From a checkpoint of a small CTC image transcriber: 195000 training examples.
Rows from block 9 of a small CTC image transcriber, named by matrix and row number. Rows with one number belong to one neuron. Each number is 128 + 32 x the weight over its row's rms, rounded and kept within 0 to 255. All counts start at 0. Numbers have three digits each.
Before each neuron's rows are labels from the 100 images, of 14848, where the neuron reaches its largest size: "strongest on" is what is common among them; "lies over" is the class under the peak. Only what is clearly more common there than usual is listed. The data: seven-segment displays showing three digits. In brackets: how many of the 100.
# gate: MLP gate (model.blocks.9.mlp.gate.weight, 256x128), inputs 0-42
# fc1: MLP up (model.blocks.9.mlp.fc1.weight, 256x128), inputs 0-42
# fc2: MLP down (model.blocks.9.mlp.fc2.weight, 128x256, transposed), outputs 0-42

strongest on: the digit 2 (55); second digit: 2 (25)
lies over: screen (98)
gate.97:144121124154157084090148145109131142111187123107065104125114131120162112212131090119192142083095164069122114085103214207109128158
fc1.97:154115180081118155147129119142154118141067146126148158153101127164149106114132150063093110120189142126173152125154044084047124114
fc2.97:162144092136097127194104151112053186138181046127150087122146154070145142153140158121122176173141167095148124110065178127167130156

strongest on: the digit 3 (59); white glow (36); second digit: 3 (36); second digit: 2 (28)
lies over: screen (100)
gate.135:169109160132124074060103104155131163184115061106104085115129092114115129156133133109159097111136144128087162121126128115151114126
fc1.135:145153136131153139124089176096115086085147177158109111100112108200117119128128144119149154159181146100157141179108108162122129137
fc2.135:127137102078140186159119099145145092161155099156160148171054107097152174152156125108149176175155148130091154131071095115164071101

strongest on: the digit 7 (63); second digit: 7 (32); first digit: 0 (26); third digit: 0 (26)
lies over: screen (95)
gate.5:155130136153148171129077085174059141123176090179109116176103134067133098099147122141176160149123152124094072086089143185069126107
fc1.5:101188070113157142175132155054113167167133115125144123138054139103157164189186139157134177127123093117166116125112115143155090128
fc2.5:076100122152104103251121152140149089108139103150124148152161130127157099119088082101118103140067127120107147053095204134173161179

strongest on: dark on pale (49); third digit: 9 (31); third digit: 8 (29)
lies over: screen (88)
gate.102:078121174168097137128159140142175157163182070130104091133110135141120129093141130120091057133123126205071163145117112141138187106
fc1.102:090088092128166141138089097128082097140148119125183109100169132130089088127087146159081138190121145116160142124130116137150157125
fc2.102:124164128157173140124093171147051148085184102125116093080186123133125140089145142172115137112115135122160178178149140125101117191

strongest on: the digit 4 (100); first digit: 4 (71); third digit: 4 (37)
lies over: screen (100)
gate.223:091089090159123099158154102131120084144184115192121121120118125154067118132051131092117129192123143089157137149093122074103175076
fc1.223:113124136120154122064124159152111177157112093098073097097162113133136169143158121140119071082059131108149158146142120093172147160
fc2.223:090159129081124118214169116125132089162059123112144118185150145128129112120073144056189097174106124132175142101191146119123137170

strongest on: the digit 4 (83); third digit: 4 (43); first digit: 4 (41)
lies over: screen (95)
gate.246:186158128148138120067102114173173092150080109123154147125190163149123168135134126169124127196104108168156164154080113151068128105
fc1.246:162120167119161135098096124141134108110092161152138115160127148131144111163109098113110110129139112059140049084177214107151133146
fc2.246:213113145173117117132065114156118072158083194126062095146087157108092117070149107163132162122137138146138131129098127175090188145

strongest on: the digit 4 (91); third digit: 4 (54); second digit: 4 (28); first digit: 4 (25)
lies over: screen (97)
gate.217:104122179153129138137110133164136153153163079152170174151142101129174143156114133065091129146091128089120097093042151092136201114
fc1.217:152176138113112150113148142179149130128092113108150155101128179148131179091144143172131124068100132142089084168128117125146118113
fc2.217:133132138107166158114146186159142109127100125100157137098162191151116175094078136129183069161165114121110103117201098128119108142

strongest on: the digit 1 (60); the digit 7 (54); second digit: 1 (34)
lies over: screen (89)
gate.139:126144057150109138138152133130174084159150161144124116146128094124148119109125138145125175147115152128196021137132154099135093113
fc1.139:025104087139140138171154102164160131151102101142169136172127109144156100129112067106126117160141165131169155102090116104180077102
fc2.139:215120150121138182068106076089101156145152092079206084115145157102127167158175095131129145114173166103157099103152117118133122156

strongest on: the digit 4 (66); dark on pale (39); third digit: 4 (37); first digit: 4 (25)
lies over: surround (100)
gate.182:135160104152180094103085104111090159092168161172079108182089149140198167181175110109151196137110154105120091132176059116117162164
fc1.182:101122144070171153188143144096160141119082143152117078097133080096161103141130118108157123097097128166134124128098114117135123153
fc2.182:144152150135164065088145162188114135130088168095103132094148176119189106072121122143172125126170125130120095151112157122062114093

strongest on: the digit 2 (100); third digit: 2 (49); first digit: 2 (43); red glow (39)
lies over: screen (95)
gate.3:104137163111091084102110128202107149175072146121136116108109151189154151087084087182124143138143123137139142185173110103162135160
fc1.3:065104093134108135114153157187087156155114153139122172131166105116124086119107112131126141079080058183144134094125077103096142088
fc2.3:031149122165184104054117103135097174211110149112099140087125087146139134148123116108146114068149099179176143135093099130106112094

strongest on: decimal point (97)
lies over: screen (91)
gate.152:131130152202112146191074154129134134143145062127127075155079085105198159183154104109097160191087105123177149117125115088132119132
fc1.152:051150175158130166061077093206126093160123127119119184127108156130120101180146148141143093145127110121126126159166126138152132175
fc2.152:135108131171137065140103175056116118107179114107158098132117146120084132196123143156110180110146161121117120078157141098140129145

strongest on: the digit 8 (95); third digit: 8 (86)
lies over: screen (76)
gate.76:189169146112162179164122125144142164167144155109101126110122115086132168143155117135134117155116086104122123166088122167123072159
fc1.76:153123083156130139098169077114076134160166069201101101159085160141122118132151090133119106150123085099090118132121146185191206075
fc2.76:110124143101105066097073096157189116108160187156120069127167136169121098099093120090154145163097156139182086152125153120134149126

strongest on: the digit 1 (79); first digit: 1 (74)
lies over: screen (100)
gate.201:165115144184198145146107119158130113155126125141119158149174052078156167152152163121117099160086138128095162179114097092166088136
fc1.201:103139080151075088159151117090121098123095126054153135137074116113111138140155084177159168100089098140106132132135141099144134127
fc2.201:116102154155154134153094148173148159145110157083149074144179151140097144086140130112103111088141106183160103048122175160109133165

strongest on: decimal point (100); the digit 2 (72); second digit: 2 (43)
lies over: screen (97)
gate.165:187129099187099150132110118142149127126167131122191103106132124196170119140114106130125086182126156148238142123120194159118134098
fc1.165:098111130122084147153129123133046138125087115149177113164166101143091132150100177085118190126117117135161072190124181095153101171
fc2.165:138094116101137124131118118078100123155154128120135156181115144162107111164128149110113135134192133086090153112055142164148121128

strongest on: first digit: 2 (36); first digit: 3 (30)
lies over: screen (96)
gate.193:154146101143149154140146066153109144167138075123128136103098127140126154166110146134103122144120132115145088178143165122120167097
fc1.193:174127130143173147102123132186112081183108149114146107156111170167208117163126150115145140085167169145161118114125111123155115142
fc2.193:075181072129121129137149138168128134114138092163139169130103108115175151076160169191151181120118138139117138139120058113158067052

strongest on: the digit 7 (54); first digit: 7 (31)
lies over: screen (80)
gate.173:112126077127081130174124118148107098165109103180130112124139134180142124149155111122128112161106192145218162184135181093166130106
fc1.173:140145161135135142113094141161085165098164122083079088148131191088141144094103133164125102138123090129115131153146161157097187096
fc2.173:076095123182154165217166107113136115154089139162122131152118078131153106095120072131155147136094099128135124105069130211163125116

strongest on: dark on pale (79); decimal point (77); second digit: 1 (30)
lies over: surround (97)
gate.66:194116152141136126134074141148069139138130167116146085158146059141145129153180119116165146069120137159194111113119139123147077178
fc1.66:066129131147166119111149090130185087135124113166115110194108142130130122152131102196116161112131088165106095146073162164130158120
fc2.66:131127138136111055144133145192130128075155101148196117120124092095097140122100187157139135158062139093102098109108119143126184156

strongest on: the digit 7 (97); dark on pale (64); third digit: 7 (50); first digit: 7 (32)
lies over: screen (100)
gate.251:161108211160127154120091108183142106188166158089113115112106136142165102128113114146099122140140134158116073114139158117124116147
fc1.251:168151180138119139080084105105095124115105170117077122182128098095112111166204185117170113139092101123081165181180155130102133145
fc2.251:172119104127129102095086062098160129152131119104150091153141115097090138136171086138156147084121203134143147074124170138108139117

strongest on: the digit 2 (90); second digit: 2 (45); first digit: 2 (32); third digit: 2 (31)
lies over: screen (100)
gate.197:086131126129123152114088122115073124123107139108195119125162099063167198143157117116161177105076123147189069116081100134170138189
fc1.197:159150185149133103110154154096109154148166086125116179083095109140133146134138127122159092159115134124120138120097099156071172146
fc2.197:195151155090109172130150128158191070106135112098133141154114110096108162083148150124095121179166116083037087109183055091097094171

strongest on: the digit 5 (63); the digit 6 (56); third digit: 5 (32); third digit: 6 (32)
lies over: screen (93)
gate.167:167169118087116078142097127095160117111052180111152164103142147045157069151134112168140132177133175119180201124100079149053154124
fc1.167:114138151133152111128113136115109086137166126124116185230076154090097109196175124127135153134114071105121090150155136095140153164
fc2.167:187127124205104174140110131123103135136110124135110130123158138119143119188133103109079152136036095070130151076088116132105148109

strongest on: the digit 2 (54); third digit: 2 (39); third digit: 5 (25)
lies over: screen (92)
gate.206:121080071122161168139096116111227077165118125149178134123115140154128098189118179113135124138132153133212122057120118142156067100
fc1.206:059070041114132070149165168072104124141170110163120117110149154142113122128105169129102130143093152103112158136164100077164061109
fc2.206:169074113136185161051104158156104159102127120139183185132132140132120125105152133101157137095163094079120095047126080116102080120

strongest on: third digit: 1 (26); second digit: 2 (25)
lies over: screen (100)
gate.170:107143140109104132119102148092144164192128098128176111198168110122165116121197108109182162135135158118161126098073151095131137130
fc1.170:106188068144131126163070156101122140147047152152142136101115131120108099150158132201130165116103093173119111126119169110112111154
fc2.170:149133143145158144150108093127110213070192099102165065136128150086108145109143092142132136116128194093169145113170153137094173197

strongest on: decimal point (100)
lies over: screen (99)
gate.74:181131145161157104141098159187191086139135138042133096129151109088129121117170159133180120196120089127160151125159136127106145188
fc1.74:139138123145151126139136121130115119145096122138089118156081210117114136182147110090117100145137133139091082128136125162104215144
fc2.74:158146130144103127053121175140097132141128163084132136116138160147088094154134121107173132121118085147122146105126180130142110129

strongest on: dark on pale (50)
lies over: screen (98)
gate.121:115128160117077104116167053188084088108113127115122145100173134125108137135119131119119094155153124109144113213097153132143157117
fc1.121:176152122132119163097141134148133124129160207156133202101155108141057124129162132156093167152072095086140097108091042121173155094
fc2.121:142177138121147078133107179122141154121136159131074121171154115097089076098125114148199105173127136173107096048203160197070086124

strongest on: the digit 5 (57); third digit: 5 (37); third digit: 6 (31)
lies over: screen (89)
gate.62:140125143139200195098125095120172139126142149148152112119132102137102120155122076125110120145125093083157159121159138139198089152
fc1.62:156101145110155165064088135153079143128142155102117104124116091071158100163120114096128112114160115132155081040145168094176086150
fc2.62:043098077155142134199105137138139102120050144083182099144167122151164118121114144082147154130113148178220108084154136105145094139

strongest on: the digit 5 (74); first digit: 5 (55)
lies over: screen (92)
gate.59:095121157194122106126144141102192095117144102129103143064163122120104177167118136099128165123150152220115138140141110143142161143
fc1.59:116183185110169159129190153085176150169167081183083134054139150123141151124144118115139110126177071119084113165172123132193119133
fc2.59:148082115126068091138117134152065085082127119114136178150110111111094158131103171123044118116120133155067107140094070114122152119

strongest on: the digit 1 (79); second digit: 1 (59); first digit: 1 (41); second digit: 7 (39)
lies over: screen (100)
gate.39:140113094174098154155105156113110158112122173106122063128167125116156137124145123181064145096085209117181156141158109147093128106
fc1.39:039163099076104109138154161112108113056085144184133146123146130125133153106123107115143122207137107124130147153096122082132156189
fc2.39:115088118124126187151139122118158108125142075080172140148182152116128112150159104099042126126130139128169165098109163150139150129

strongest on: decimal point (87); first digit: 0 (30)
lies over: screen (98)
gate.208:161125138147084158080132108112134125138124171142133158155102109120151142160106087122121171141118190100112131151144190091107144148
fc1.208:149120131114097191131131113143173126101203132180107200125116098147168068128112053082113145164053092137105117130107127150198135154
fc2.208:087072079149172059066147111115147142126101137119107093122137127134147148155127087088144150120103120079143126125129159114147133132

strongest on: the digit 8 (68); third digit: 8 (42); red glow (36); first digit: 8 (27)
lies over: screen (95)
gate.131:186172193082155147110134123124172193123163177164123125158112127089130201151136123133146128101097097078129162101102050126144111205
fc1.131:190101148092129132075107096156133046124116112113101118199137151132158143109072091153141106136123082202156058147177129055184140186
fc2.131:099091155170182130128154111150117145109107141119169121052134142141165160148151153057117149117212150108136153155162104138094089097

strongest on: the digit 3 (54); second digit: 3 (39); second digit: 7 (31)
lies over: screen (100)
gate.117:139140120139124128109115078153154171139114055141136102120100157106161143176160103151158113112098121151144095146109216085133145159
fc1.117:112128117131109107122142083094148067098159148119117087130145127143174103116142185131154107084088141104081187059122103098151156126
fc2.117:111107165187115121102055155120155132173111168133164133083194091104101152131130146096128102119122139147144159181132136095151170167

strongest on: the digit 2 (74); red glow (45); first digit: 2 (43); second digit: 2 (30)
lies over: screen (99)
gate.91:092131129116129170148084131150058157184120114162121078117077115063160133135167094140107136141143124163074141120079107150116213148
fc1.91:191118105128110147100106129217102151115085094108178130102107119172156085075100110146119135147129135103113047122145118224110102102
fc2.91:127102140161144096146189192130161173139090177130148117125178071127129132081086130160171103120104098140128145121190093173157136087

strongest on: the digit 2 (65); dark on pale (41); third digit: 2 (38); third digit: 8 (29)
lies over: screen (71); lit segment (29)
gate.153:095127085127079131096171192147102173142157131104142141144123163097145156139077078181106125131135093181161048170150111149119128129
fc1.153:095097187150112118086124111206104127140123141069111164106141166180126121137010123115110141141143098149124100157126121142117125109
fc2.153:108153064117103168041143118141126131133159114131122144088059158139142095167111152122143119122133163110153099124149101081111133148

strongest on: red glow (61); the digit 3 (59); the digit 2 (58); third digit: 2 (29)
lies over: screen (93)
gate.77:085129166136085135134177119090102125129150132117040095168114123102136148119135122114083112134128105153151150141157139163059124108
fc1.77:052124163113102141185101082161144171133144133137075136159145112126054124035109126137111169157103125190083115061085106153093139157
fc2.77:124116148121122157040104103124087158123129161094176161118114151114127157174140096143127140074176094133147103114102104152140146149

strongest on: the digit 3 (62); third digit: 3 (43); third digit: 7 (42)
lies over: surround (91)
gate.134:158167096115124074092125117147151126126076103079156058141077156119083116096100119181129088169151092100138124114202155202093151084
fc1.134:156119100125081164063103106141159095152164060143086192153111159184168131175167167095150054152104108107145176150141152136124134100
fc2.134:091158175128141175135193129147100132158152116107132129134103137121108114064120097156087150063095117165126141120059132113106136106

strongest on: the digit 6 (85); third digit: 6 (48); second digit: 6 (34)
lies over: screen (97)
gate.204:126157115152148151145073117140136149173135112183157138196086053089164111163183125139118175114095100117133099152057151136159101157
fc1.204:133151144097087177170055095112083108111117178114173128152094077127116112091145132107137151144189106161098125077117106161127113155
fc2.204:048131152107188107147143173211143139104159087115145115124192094156130134079165164149123148095166106140157098124117167085100110162

strongest on: dark on pale (58); the digit 5 (55); third digit: 9 (29); second digit: 5 (28)
lies over: screen (97)
gate.119:124179101096103106126162124107116138126112100172147129086182124125132158173146102094129113150070087058160155158164132110172098102
fc1.119:185087075167097123131119133117129113075128165196148195140094115093154125177116163098179149163112155104078150146083103107156109132
fc2.119:087119141139134099075171152173059248122132128033125106156082162116133111169157133146113125063124093155154114141183082164104131099

strongest on: the digit 7 (61); second digit: 7 (41)
lies over: screen (100)
gate.150:078163094097134158110116120109158128107122157151129162101138191147084159113140080122050082119095105113108137146169079124178109088
fc1.150:153143121101117142130131143142179144120160125144120153121157109123169168175207134169164092112124143103145195124092129105106113142
fc2.150:134171160144176184120128071095201127159122148125200137109119138107096117137150116190133198053153147133130100122120120146163110114

strongest on: the digit 8 (63); first digit: 8 (49)
lies over: screen (95)
gate.51:118121204154093126150139103128157152157112090104155150185079162142121159141096121125113138106103167184113160178148102146171185121
fc1.51:101148182147122062125132113124127133166128159076162144122097124155143172117142127134162070194172143130133137128155102180155200125
fc2.51:118111166096096095197098158137131127157085116170126184142109132104174124147105123053148127122079095141116158088128117137199141164

strongest on: red glow (36); second digit: 1 (27)
lies over: screen (100)
gate.34:084126105101152104127123123102124155139088165158143148131079125112139129128127075138165142130119151161133108174139148136117173158
fc1.34:078163083109138098173111106108140117131145116183099110139149135113100042115131122119138174164022128169033110148102150111131161084
fc2.34:123066167110109172132111097140202117149133129117169127126144090142137137110126148121082108114182119139107129142193104111134168119

strongest on: the digit 8 (69); the digit 6 (55); first digit: 8 (55); first digit: 6 (36)
lies over: screen (83)
gate.103:097136185149093133153108100185105159139117098059096144179046124142117117148133136089139139130064100202166048186131059171121153160
fc1.103:119148179116098160133107118166152123086076179141155113164134131120104154057158121135153159225098147122160104152137182145164178143
fc2.103:125131118113087079241061120124145083162126116100115143142157126144134099147093080084149150126105116121122122096202203072178164163

strongest on: decimal point (96); the digit 4 (61); second digit: 4 (36); third digit: 4 (30)
lies over: screen (96)
gate.81:119176136163124139234152156130154156162125092128212165133090027115181183153155105139119141144116148128117127133109136131167147122
fc1.81:132128107130117104136080137169148180103103093166165123064143097181125143156154104124148092183112109096163132157168116131216111150
fc2.81:186179126112096078048132108081120122158173097099141142069119114112039149157162162152129131093151171154057106134151110143113112132

strongest on: the digit 4 (87); first digit: 4 (46); third digit: 4 (36)
lies over: screen (94)
gate.202:124187099152130129114177121107162136047136116189147159107148145071130063103077143116148193123124141086122091111107106123042101116
fc1.202:104184178157153172145134134072097122134151131079116092134151103071138143127148127110136082114151121145103034118151097082188139152
fc2.202:100139134104191165161134132145106121152149148109148117160122167155175147130165118126195091099112081126145146107117153184141134069

strongest on: decimal point (76); white glow (42); first digit: 6 (30)
lies over: screen (98)
gate.211:102110151136105118103145132137133164082194127107137119131120160151129148112132150170097144152175152144182121185122117158156159126
fc1.211:142124130107109139088147093100213166123094176113093115090156090067110165098111156060108086142092064132112138135148082185154144126
fc2.211:095087079183174138157152143125147166086123134178136151143115172125087078092141114168176149110093151089160154163110137121142102133

strongest on: first digit: 2 (26)
lies over: screen (85)
gate.85:085160145129086104129127162138094170112094151095143186131042173126101159128087101134109142119075110177124103146146092152130175140
fc1.85:117170184110108121155117074157147126091094092141168114168115134087107145077136170189154095182161141114090083121156143186109169136
fc2.85:169134129090108107200109136118199081081111127148187149140156136148139117136095109111175097206165134093107172096194159122127138150

strongest on: the digit 5 (84); second digit: 5 (61); red glow (37); first digit: 5 (28)
lies over: screen (84)
gate.13:161131165167161105129113102135153106179161153083123117084116095181104173149140142062114096195146150139190196152075141127167152124
fc1.13:157090101184085122074125116148105107126097116140168095152132178112101123144089110085074134129108185135187108101138103126088161070
fc2.13:087172098106145117144121104138155157144104159111116070116164075144162120123167107141203154083085113131188146174146174135169109170

strongest on: the digit 0 (99); second digit: 0 (63); first digit: 0 (27); third digit: 0 (26)
lies over: screen (95)
gate.243:187125139192167149110146155147132155133122080152120116141139115078153189191139101118128169131096107117123120145159143124156101109
fc1.243:116164163120107112115155122112105159139094094071120163105088133130099162111153131132139089125127100167145156139174128123205182124
fc2.243:107169162132125149137079107124171137113161112184167147117148107177095140119106170114128110144140177161060106118123134113134094168

strongest on: the digit 7 (100); first digit: 7 (53); third digit: 7 (41); dark on pale (35)
lies over: screen (100)
gate.122:201126166170143134105087143163093109104099193130127117112138098117155128160141138144125112170122119128160127182141178126127145172
fc1.122:107082070099169116127175140104168115115156095101162149082172143071148156138099179084128136079131142191159143096105096071172084137
fc2.122:049117141189136093169167184150132088183117177167106180078129084162164120107067170087080073169140081134082130176078090169183135154

strongest on: the digit 0 (100); first digit: 0 (45); second digit: 0 (40); third digit: 0 (36)
lies over: screen (94)
gate.138:129129169148125206180107132141136122185144131135111104139110156099120099155122151144072115118165114166103107130113106115109108115
fc1.138:109099145120148170095053080149138140042138162063159131154131097139085129147133188149126118112136108168097171153125111142140105147
fc2.138:162162162101125130110159153135163115105116144143128137123086151176086171114106106100112111108171161165089088140144171124094080157

strongest on: dark on pale (43)
lies over: screen (71)
gate.45:184125063132115110189116111133106138146136117145109045124180107103130151169125116140143140135125219141095086108146215138148143138
fc1.45:106120126151117048147125099052112175187145168135107065147123144146055100145115074127115163118152116157071106126175175148107134132
fc2.45:107113129126110194138092035144176085138095190127126105144108149123100146163117106129121107106185128095136125094117140146085114161

strongest on: red glow (45)
lies over: screen (85)
gate.240:118127110129124054147144068131076136162097136128103135139042150107049147218149076126113110120121090162091100155091136103136155139
fc1.240:157093113160086175094147137136135121151178072105099144126072153118143101132106171107089172107096138122150107116062148185092072075
fc2.240:171152162143120155076101180113143132149114100096132164118118161124175115088153115171162141116138134136109144155085143109147133093

strongest on: the digit 0 (97); second digit: 0 (69); red glow (39)
lies over: screen (99)
gate.46:187085114141216145128105151099170129105161141205174122130143099119155155151109120115130128147126145062173131170131115138140098186
fc1.46:136145120109109194048100088070091124197110071105143128147148136092138106122152139153149145138086127125121124109167116131190148125
fc2.46:054101161098189144149140144156144161122150156076165152104178090140118160102102156105100059121146087116157131131164081073143099133

strongest on: decimal point (78); white glow (38); first digit: 1 (31); first digit: 7 (28)
lies over: screen (88)
gate.222:124156094155087097093152130167107098191137144109114173123129145196150106140100133227152179193134133134180127141126158150070188080
fc1.222:165123085130087147112108158195055094104140100107127122144112110143157161127105146144120110166109088158089073135107192120142157134
fc2.222:126125125107136169139198143103093071155150130160101130127106144155148154183117088166132183118101107150122081187093193153127074090

strongest on: the digit 1 (70); dark on pale (53); third digit: 1 (52)
lies over: screen (93)
gate.143:097190103108121183196136151122084093089096162127178123179096047084161171102144109165144164155078136127156044134091140145152100133
fc1.143:156130162136110147110143136081121137136152109092103176173063154128147137171131125141145065102140120133186171189095127109137175160
fc2.143:129145110144115122135134204175099157052153113147087137132114142119136104099122132105142169182184113097113080108130142088103112143

strongest on: the digit 5 (65); third digit: 5 (35); first digit: 5 (30)
lies over: screen (100)
gate.176:088088089172119106107138140165158160105159119125087076103124164145126123070106123111105164123121130148127141190153143127121159032
fc1.176:108108158130129173149091110131184104126135162176153190114102170148140090119127168131087123146196136120072131112135105120137115164
fc2.176:169140157152157154060171138199116121086209140105111107106099145117111171056097141133086162101177178087120124166072079142169102117

strongest on: the digit 6 (84); third digit: 6 (47); second digit: 6 (39)
lies over: screen (97)
gate.187:221159169132154129101175151170079187150135086106122148125151149148143157146120161105099115125130136049148145144143083136168111141
fc1.187:064134140115037169139149145095094100117067128113164116125161140109124109069133117146089133103148100159157137104134135159143116119
fc2.187:106152159098218131126106110133208056133149110166127103142188133184122127074096143120091071131154086105136070124127138063092084173

strongest on: third digit: 1 (37); first digit: 2 (30)
lies over: screen (99)
gate.172:092155140191128132091138098119159148183108112096091152114081132104137097128108180147127111087159121130130173145125141171173168147
fc1.172:148141107092052132133163129163133116121149156174089074148140135087168163149117153126134123174114116128092072088145181135143118109
fc2.172:141162107169071149149164162089148117121125113148116113095108144169103159129097150137112109151175179122123105140110109134115104103

strongest on: the digit 7 (89); dark on pale (59); second digit: 7 (50); third digit: 7 (38)
lies over: screen (100)
gate.174:142150182152081112141129115167173113139147140142123104179097152196139099091153160183151126182152160143120119145137127190090202092
fc1.174:119142090150160154144157126104139125152109076133205114177152087117171164136166129139176119095127153165216157118066100141123135070
fc2.174:000097131164121097193129141164143102161106162139094134145107087157171117099102168088100134117116095202134112151077097151163164161

strongest on: the digit 7 (92); third digit: 7 (64); dark on pale (58); second digit: 7 (32)
lies over: screen (100)
gate.23:172147143096099167096113109170090131104199154140089118106153154158116096103128134183050117193158125139136088157083147111061152123
fc1.23:144131090151110173148173164150144142118098103103091165111097153109182152111156091130150155104107176170181142134116128118127095117
fc2.23:024143130139123111255102135131128068136159084129110148127117125141157097091103163131099095198146099188121129132096137139175149133

strongest on: the digit 8 (64); second digit: 8 (40)
lies over: surround (99)
gate.105:146107147132029106129131118108132118160138143110066175172097125114161150187154102114130134107145112167082130154121157145162150124
fc1.105:176144145089091122087147077215113119079129095133124126161073125132092125115094122136121128157121123138141133126139106195060184154
fc2.105:112123154144135158148166075201144123152159124143105164136119061118137141084119162119101102151131102141123089073065114148134190139

strongest on: first digit: 8 (33)
lies over: screen (78)
gate.78:158151083083114105169110142067116170142170131083094124134142157070135136187096084137135131156158108188112119118173110094172115150
fc1.78:135135104150109133122107139133189089098107177161134156128088124164112124126095157122061104136145055099117130171145034126187115116
fc2.78:061170081156127109113140111126054156187121123146174102106155158130103094113140123143133145167078116148169122094143109094171121094